From a checkpoint of a small contrastive image-text model.
Data: 97500 training examples, 22.8 epochs.
Rows from block 4 of the image encoder of a small contrastive image-text model, named by matrix and row number. Rows with one number belong to one channel. Each number is 500 + 25 x the weight over its row's rms, rounded and kept within 0 to 999. All counts start at 0. Numbers have three digits each.
After each channel's rows are labels from the 100 images, of 14848, where the channel reaches its highest value: "lies over" is the class under the peak; "strongest on" is what is common among them. Only what is clearly more common there than usual is listed. The data: made-up ball-and-stick molecule models. In brackets: how many of the 100, against the usual share in percent.
# c3: 3x3 conv (encoder.blocks.4.c3.weight, 96x96x3x3, each kernel summed), inputs 0-95
# c1: pointwise conv (encoder.blocks.4.c1.weight, 96x96x1x1), inputs 0-95

c3.33:494474486508558554483530489508489537482454460494504495485514521474501527512458491532484519498497514413544510476518495481553491534496519488515503521494531545511517466522505513503531469518497506514508506502503491504496493544471453496530506524456492494479515475524500510537520519480504452501
c1.33:472503487491484463511526517506533473478502469485476489482520493514479465499475491460541474541501486378509516478490469473511521506506491505501482473515461512489517524544491446487488484498519528457507522475514497458476505508478498485534485459503478508480487514474518502503541488509502516490
lies over: yellow ball (48 vs 1.7); grey ball (29 vs 4.4)
strongest on: yellow ball (80 vs 41.3); balls: twelve (54 vs 10.5); balls: eleven (27 vs 10.1)

c3.77:473469510532515486489525521535471482509514486517503477512481525472451500492494478447476502493497487466498493491531478520481490469486462487528485511475537484526521476499530519476503516506472501475529518521460440547454518490507523499401473520524493505500522495489486512471509530481535497503
c1.77:524503468515495470469488514489488520491493530501472483508509488508535487517498499540464499499459465505487474489482481474503520511511497524490497470526498520506465538504502448478517491523532489473476515546527519462485500493487527508422535487453472463507497505491523525489467529475416521470
lies over: white ball (42 vs 1.6)
strongest on: balls: twelve (35 vs 10.5)

c3.91:461507488472538569500463484480465496489490476482462488494493457469512533491508523463445489472498501469474507487529513489478489497485480506475547546509490510485450447472501511495459491471468502506498483499510514509465482506476473529477470497531492497500471505461491492487485462499506441469
c1.91:452484491467542549475493486502457489498505541452500507474476502481497519501476486492459510461498453474575519482511504469507486505481536500484500518507494508529504476516485503470509519472479515457515468515545523507506442492488512523480502521533512487513498497452511500458494442479514481492
lies over: purple ball (96 vs 1.2)
strongest on: purple ball (100 vs 27.3)

c3.31:526514470467478440532478537507452492510467532480490518492505509502487538493486481508491472451461497479529516497425447488472482493482546505523499474468491517496461459543481487494525505476481524498499479492503503514472497509489505503468518448508500510469454512482505449488481486487485500518
c1.31:464522486503469486504489526517487515492502483514475507488505484487507538506524476489512476479420481503494486511439460456496511506482548461504463487461465507517475490504496535462496503491466510486488511513475518523457501489484485520476501451490517513502456490457464479477490502531515551553
lies over: green ball (51 vs 1.4); yellow ball (48 vs 1.7)
strongest on: space-filling (91 vs 32.8)

c3.66:554535487509578488543524484490536536491532487538456499536510468476525493475506445520483493487508513507536481537505538523504509483492495488523518494476502524473492555471521504505489477503498477502503475510475520517525473472526503479564505522508504516456464481516523502530519492527504501505
c1.66:557559476531560539519525521503492534503494490513477522529474482496532487520556473501496479465520492511512502506535509526501540528496501497485500509496520533497478541521522541523520498470494507551512427512497515525514490491492501504559487537517503497461466490486496484525493521509499472500
lies over: white ball (69 vs 1.6)
strongest on: balls and sticks (60 vs 34)

c3.26:467491498494478523474509496535463509507486465494520500498509471480465549489522478540462493487444499512510500474507513507481525537512491485507484500466520473511482480515492485502472508514449500488511474487493492525501468492477473489438528520485513525569497503509466459416500528514512475460
c1.26:464505506489487503489468476546484481479538490488517486490499471478450521498476378521489489505469482454495484470508492505495486493508529513505505515438483478516484542502486481477487500497501476491489480475489485502497510491516489520439516492454502510539491487483465468480495504536525496495
lies over: stick (52 vs 1.6)
strongest on: small balls on sticks (60 vs 33.2)

c3.30:524501523480481489498509485481450447532481499512486499477486499484450491474456504460481469484491479485492500478488480509550503474514513476513500483497482506505512527499512510482489490517490484475533505514467446479512473514519536528394479441508473491460496507503535496544505517478503503489
c1.30:539508499521441481490495500470499492514535514446463501495458462482467468511488476516507477387501499462501494487478515470519509497504518499490512513514497536505501470474504496498498498495518522485497464507491519476511480507511499474452504438494475504463473477503494543542498485477521489487
lies over: stick (85 vs 1.6)
strongest on: small balls on sticks (78 vs 33.2); green ball (66 vs 41.1)

c3.8:498482498520491516480504466476472450517461480488496513472472497457462489507479461460438496477492485498503507506520522486502481463482469558517489504513481473476481470530506497497496500474470517466535496490485493516530494480499447494415492483482476489537491522472468503454477522510482521516
c1.8:492476496532469520476513407465517487501517498483492492491515522449506503483501482470468507491550517517530498491522514441462444484503489484491480496491453505511453453483496490489479529510499561492486464452483527488497476518479471479479489494470490485503496523493507496462489499491498528502
lies over: yellow ball (64 vs 1.7)
strongest on: yellow ball (100 vs 41.3); small balls on sticks (65 vs 33.2); balls: twelve (38 vs 10.5); balls: eleven (26 vs 10.1)

c3.71:475487502533493525530494468483524517512466468528497482519506482499474502473539476501468526447491478502506543462501494451510493515505562491491497498533465474516521519492507508474497466518490492461477498496490507461501495526552541518496468505443515521450527497507481475506524477474471440512
c1.71:480513531524536492543532491503472508475494492531519523507494504509470515460534518503498528435543497504495504489497469474490499520503526500477480457460491546458531515525470530482496499474479511468513497496521520468411516500549538489497514507468508501468505509514492470489511497469478476537
lies over: red ball (35 vs 2)
strongest on: balls: twelve (36 vs 10.5); balls: eleven (28 vs 10.1)

c3.24:431525475519501489481498481508485461502520469481490450455473480449475488444540548510480506468482499458437513455466492464506486506518512491482501506477501499490524461496479507493482514503510516497455484487523512526501483516475473486476463506471495502504479504495449491502513451510505494472
c1.24:459496512503546508495479501476480464469484470454513511488480496476450520420519509534503505481484472488441468517525480504484509498458487496505508489502533518508469422505496509510504511513468534490471479497481485549505491491510493509519505519463475502453482524478483522517495484547523515494
lies over: yellow ball (94 vs 1.7)
strongest on: yellow ball (95 vs 41.3); space-filling (64 vs 32.8)

c3.10:499495488489496488442493505507460419507502510468491478489498503473464484500496500493517443495516450469537505512503495497500510526509481487477506477552451519498472495470500493470492522509499496484516505496499454525504497503488514519443506453520477476517488528502482464452474541494430490499
c1.10:504519487488480480453480481502412461512512493496492496517503510458465470503498509512505454475505482488526531471483467489529522539511532485470487481493467504502443459483482504487507520483464506489495541504495470499488516518483475537448495465476468480495478514495483463467502528494458460491
lies over: green ball (60 vs 1.4)
strongest on: green ball (94 vs 41.1); space-filling (65 vs 32.8)

c3.64:529457510539498515466506513509476438497467530503483486506495483511448496482475540516468512500495509448503463474480489508473470521479470535502500481499451471497530540473485494521473483509480506481516529473491462497521516490474452510484461470514504472464520522478492507513481453489440488493
c1.64:492518510508471491498489484500497481525516479519492485485510453448482511473477540537503535470486495496490474475484477481505441494470510493495500495443475483505501465532485490498495508509457494419457517490511458486498472492499445491465526490491515529453538485497515500504509477488437528490
lies over: stick (45 vs 1.6)
strongest on: small balls on sticks (98 vs 33.2); balls: five (25 vs 9.9)

c3.0:459498497545455492467524503525505477499544462510469499513511495505507488548490487518496491507507503514508509481467479476497493493482497490530478494532493416519490487533502516498494519507488515536486495514516431478469486465529496506443498539534491515537495544473515489444479494462469521505
c1.0:501541501499524483499502530532484493510488521437499530540481499491508497515523472530504503443451488515515514503530484488470491518499497516491516509516535528503445528511482516497495520510495516560466514533490539555484514479478483505551501570495508495487520536502481497466499519473472545479
lies over: white ball (50 vs 1.6); grey ball (45 vs 4.4)
strongest on: branched (87 vs 54.3)

c3.87:491488427489520498517523410511476510488474482488495505495501501487501492495545496488453504475498520532464477495545513486498508507458490475488506407494494482504495505500486489496485490480484520476501485500485481493476519428508502440486501469482504458517483484498481529485515472501487507485
c1.87:473485451493497510520487430490502516479483503495508499490514493515488489507577526496453507498498518513492522517515499481503491517489509494523527398506518504502474490501489492474486467511487497474494486490469510497481504434484496433501547473515518455489489499501443499514483499528514510494
lies over: orange ball (86 vs 1)
strongest on: orange ball (100 vs 27.7); small balls on sticks (86 vs 33.2); balls: twelve (37 vs 10.5); balls: eleven (28 vs 10.1)

c3.53:465489489489513514512501526517492546473531484516440444502520512524508473526540554508481485539502458546496483476513507498483462523508486491539512533497480481471496432486474504512468497479515495499531477483536554480490473479483468484500518498511503522544504509501512485505463470518453494503
c1.53:460482451468500521518506498520491507466546504496458457524498494510509480490545526516462473521492466489454467502499489504443474512515480494490506482453509449469428486465476512527489513479497482493522471471501522474484480493489460493492495525499502498493520501528522480520463452466479507509
lies over: stick (47 vs 1.6)
strongest on: small balls on sticks (88 vs 33.2); branched (86 vs 54.3); balls: eleven (33 vs 10.1); balls: twelve (28 vs 10.5)

c3.70:473503468497458470509498484430490502529513502505532480486519492485456480521479490495473476534503471503501463495458487469505479449523495505521493502520506437504530500479479501494509488496528506525480477497492460431512492481509451469466472422501490509515490471516527492489505509506476520470
c1.70:481531505522533504492518505537511500488505549503517496511502516480480484502564499533493508446490522504469476478506510517470539526520474505449511509469493517524459423496455516462499515510507489478507509521494515427513484513474533523547485505498481487456489526487496483486505466481526524493
lies over: grey ball (44 vs 4.4)
strongest on: balls: twelve (26 vs 10.5); balls: ten (25 vs 9.8)

c3.17:433502505526473501533508497488485520484495492478484492468487490498543476504437470532505504484517493499458494531514498431495501500479499477479506479482464521510488463525468478509465507483537469531497503491512548504457487462497498476483466527541489486531503461501512474518519473486438512525
c1.17:473515492472520487519479493489495512481524469464504443478499493512523470472427459528502507485486473496459504506525478453472473497451505497516484456505502504490468464507514447496469483459475443531504489482510516495469482476497510484484468519541521479485481441482510514490485471499505491495
lies over: grey ball (99 vs 4.4)
strongest on: balls: twelve (28 vs 10.5); balls: eleven (27 vs 10.1)

c3.40:510480493519537513476515475490547504515526487453512510503531490513489485508495488536472506556474472515493499485511491475471474481500549469488489501494491452476426488497494453500499500494509476473535519493485514512527512479447480501514523529462493486499539518481470524446520474538501441497
c1.40:488499470488513518485495489532505493528497487487482509479510482538486499517491533510503465504512419519487461472517489505362518521479523512498506522510470515470483498485507471463491509469503501487501490522482443512503513502457494507496514514488486473502529509483491512458515505524492504488
lies over: blue ball (26 vs 2.2)
strongest on: space-filling (97 vs 32.8)

c3.57:494528437489467505495462523486526515496481513468500495522497486457490539580511463519501461472473461502466524460476513452495518482505486504473461522505474470477511531487472491463495487518518501496492464551529499496452510491472473484500492493528520501499493495488506465506482473521508453509
c1.57:489472511504467524488494522488500523491505493480503510500487482469489501583460475510526512506485456491506488491482477445504503510499487502513474528497473509483475487464467407493511520498469497504510478466504501474459463491479503544483535486539511488457557505502481498515501457494516481466
lies over: blue ball (55 vs 2.2)
strongest on: blue ball (98 vs 65); small balls on sticks (71 vs 33.2); balls: twelve (46 vs 10.5)

c3.6:451542488532477512498533433482487483502503513509515489498423488489536509507523468482449482502489497499479483505479483489503493512486492457551513524492478546509483507516490495506486489513502440458533472498522476510525522450513527479484523509513499456519479438486517496502491525493510509473
c1.6:462523476482481485390495444494468512509469496493514491502491473546496481537556494504473469483475496514491522473504486496488505495496549484513540486504507480504469475515504484521499463502477461476504484465505500489488494463503496446483491472515532491472496445471506515505497505499525484488
lies over: orange ball (52 vs 1)
strongest on: orange ball (69 vs 27.7); balls: twelve (46 vs 10.5)

c3.63:469491487510507504539474522480486512494456462469477492470440515489497512496500502472480509449447487506501508483501471540478479540464489461488522513482515517493496477491455510536453466467471486489457492469503520496487457460503480485528477481492524499440492501443487488489491495471503520505
c1.63:483480499472495492508479540544456505483464471482515536480540518478503468519507501474506501511496467523485546492519437503478491512496501486496513523493499510504508523539520492497497501491501397428487476442524515481521477509475490492503518483532530487512474512493512481499501487497475476539
lies over: yellow ball (76 vs 1.7)
strongest on: yellow ball (100 vs 41.3); small balls on sticks (86 vs 33.2); balls: twelve (38 vs 10.5)

c3.34:464453483457514515488512495484452504469474499501491516503506482488498470494494502489510515510516475488407527484527494516482500537465502480491462476525510512492534490483507555487492488511507512516510516492508496519457502486497516499498515489521510533483479520494499497485480481455505383518
c1.34:489448500481486488485509514482478499499498513475494468530501506506505407451421497448510483507490493469462489481502490503499501513468494493484467508510497494521489509461495595481467441510496495523496488514504479487477484494495469534502489493549495509474501499500521490492522519498482514498
lies over: purple ball (74 vs 1.2)
strongest on: purple ball (100 vs 27.3); small balls on sticks (91 vs 33.2); balls: twelve (33 vs 10.5); balls: eleven (29 vs 10.1)

c3.7:496468496477507483541461489488495456488502462528509486454524468509494510498489493507476470529482533528507494445533487497531493493473549509507505531529521485445542472509566516508514486522494490500505488482491504474524503556502458481502472508462516527495454494509526499541505497518498483442
c1.7:496523522507475499465370500509516499475509503486481485507471525486507517475500500496505530520502489498502479442469521480520513471470520489514468523507512517509499441471493543520517468486523497488498479507488503449500454520484519507524486501468489504492521480489486516557529522508495499511
lies over: blue ball (43 vs 2.2)
strongest on: branched (86 vs 54.3); balls: eleven (28 vs 10.1); balls: twelve (28 vs 10.5)

c3.29:483565517496484511469471496469496490483484486494406411475525536527523502500493493508495504456497476521492504457507455485509482477468504528515470474500481514485434458500524501522498500485472496523531499493487509505503496498490479521504484521500509502482478531480485483488467509521531501478
c1.29:462521524492442525497464522467506486517484506492405454499520526513520501510516488509500422497510453507485555523503463468482460471467521495532470493502479497529471487468492503502506514471498474514509514487519514460476476521502481509514490505517509508474497528498522471494499506474522525500
lies over: white ball (94 vs 1.6)
strongest on: space-filling (99 vs 32.8)

c3.47:516523465509510574530513532472494514473516512535485485517523478518478541558491482518516466507502462519415497518485514503515508484499466480520495499497512468500499526490525459430474484509509522507487492482493490505508480506486496492539480498468511532495496458491505546483510464472487469524
c1.47:490482446523483527524488547505485522492483520531504482494509474514518508526472466511516479528530493481443511535458499524510506464535477478501393529496521490524510468503518491478506493510490492490513491497497544496524446512515502507518494533536496504496501457451511522487489463494494487480
lies over: yellow ball (65 vs 1.7)
strongest on: yellow ball (88 vs 41.3); balls: twelve (37 vs 10.5)

c3.90:498462511531513484473474518543516512447497509490538561522503503469449511508496516502536491456531490483554485490492514496503522503497493484434481451441522525540481522481450515504468505483508513510531493514487482511509514503465523499499509512499501516514497502528461485523466543479486532505
c1.90:499506490540549479488482529541562483459506529462500529508524513495456526530518471485510516473485513472535509494502529470502515540520527497475513455469533551520510460470454492505508504487507487517535497509503500517537496497501541528511515510505514509518512496516483517539432526487529491479
lies over: purple ball (34 vs 1.2); blue ball (29 vs 2.2)
strongest on: balls and sticks (80 vs 34)

c3.39:483491467513509499539540498465501525484509483486493511520503455520477524509508502531480469505478500516526508489507497413502511508488504501508494502497424479480530472456507509518526493498507512549491496527530537459494484499496488523524517497491501529470501513456540508511471476506409506495
c1.39:432496488536540496510508528489494533499490473513524538521491486518474510495504456498502502497466495513542502483512496404492489485473483467511516519489535490504498463508486533516482515500456527546479500490506466512479496488484469526559489510507543527452472528520520520493483493514517521485
lies over: red ball (49 vs 2); yellow ball (32 vs 1.7)
strongest on: small balls on sticks (91 vs 33.2); branched (90 vs 54.3); yellow ball (69 vs 41.3)

c3.79:480476481481477510496546527473488498480488515494474501493523483532548505513474459497537482511486516514499480481501485460492477526490504499488528512492449502489422485504488490502511474501489533511489478510518535456478496483471496499491446438526521557522467514455545508510533524526468489488
c1.79:494493509489480492498532520526498479484544523488521514484482459474514483499499475450494516518473464489516511511553513475469480483441534507497507497499483523492467477512502475501481509526470541531566486504516532534523508489475466535523492416522515519532502499479509495458507513521490462479
lies over: grey ball (99 vs 4.4)
strongest on: space-filling (74 vs 32.8); balls: eleven (31 vs 10.1)

c3.78:495473533520522544492489474529527512545512499500501502510505498491538478491535484483492485491489491504564490500511525530530456509507529497526522499505502505498466500498509536554469495515508528496516497537509558507536488514518500543467495480502536561505470586474505508482504533534495523506
c1.78:507473505501511552501515478508527491470491510518490478564526520495500487511564506508490500488525526486544493513504530516502489508543501509515510505532509513508489504487473519527486537530501485475533514520520481492498493519489509506482422504488494534539506579524520502494523574515463535492
lies over: orange ball (39 vs 1)
strongest on: orange ball (75 vs 27.7); small balls on sticks (69 vs 33.2); green ball (66 vs 41.1); balls: twelve (27 vs 10.5)

c3.83:510517500487524509445485514513521525503510487453552527504459512509492501496495498481460517465480457521508514493529495506492493484479495456485487512458549500536421506489475506517439480493463522470503511483472494505508508494473518480511514547526501501473468485514471493497535518521564482506
c1.83:528521507509512509498499507537516514516500499480546528499494500523489490471496539522526552514496498510516507475521539503528466472517494513484493522495550507516477497532531483525512517529451498494523478498498517515532545513465551483534482506501521500407460497498494525516510486506567506457
lies over: yellow ball (59 vs 1.7); grey ball (41 vs 4.4)
strongest on: space-filling (87 vs 32.8); yellow ball (71 vs 41.3)

c3.55:471516483535531528502491481507524500467513514503501489439499474507531523503515549520467511477513477480494484465463481494523563497490495452494512532463483519528519471475531551509449499493537487516488480490492509474511489481491464520547490488515530474439463523496500507525503463510529489493
c1.55:468494511468469486505505477504508475484477535460497470509510519471526499517544520475483501500465494518502483500462480504500530505480511480489513472516479525544494460372504456511460523512515525490503473531481501523489471505477489491503517509518518514455505505471501481519472473510465491496
lies over: stick (25 vs 1.6)
strongest on: small balls on sticks (63 vs 33.2)

c3.50:486496479484481505497514497456500454535533468492483491490531491482459499512482522498459432499492492527505506498534478498518521512495504513508498511485414471489521473486496501527514488478532474496507510515473491489508482493473491493409505457496488516474521545482511503458503527511456519460
c1.50:460522504491515479501487480465486543519480466518529505529480520508515492519475463521464538449491500489508539501512525530499522492483497472480481502466415544554484496473515488525458503499524483549501518530510507494504515490500522506528528479473509496442486507489521479533508516460522521509
lies over: orange ball (38 vs 1); grey ball (30 vs 4.4)
strongest on: orange ball (56 vs 27.7)

c3.62:496500521500497492523527444556488507544511478489495494484537503514501522494499502477453497488497482502465438473493494494492466538488508506502503491489511474506521502512509512523497478500483435508493526551509502502502528510490482515504455475511528541491505614530496478501505526465494481498
c1.62:501552469509516494499492493465494480486462482480496504493520470497483534503499507482455493525456485516477463489517510502469485474498478524512476531494515441477502465470479498439495467510400461522469499521529521515469513503493505544508464516509540467468488492504483503507490495491483511493
lies over: stick (29 vs 1.6)
strongest on: green ball (100 vs 41.1); balls: twelve (35 vs 10.5); balls: eleven (29 vs 10.1)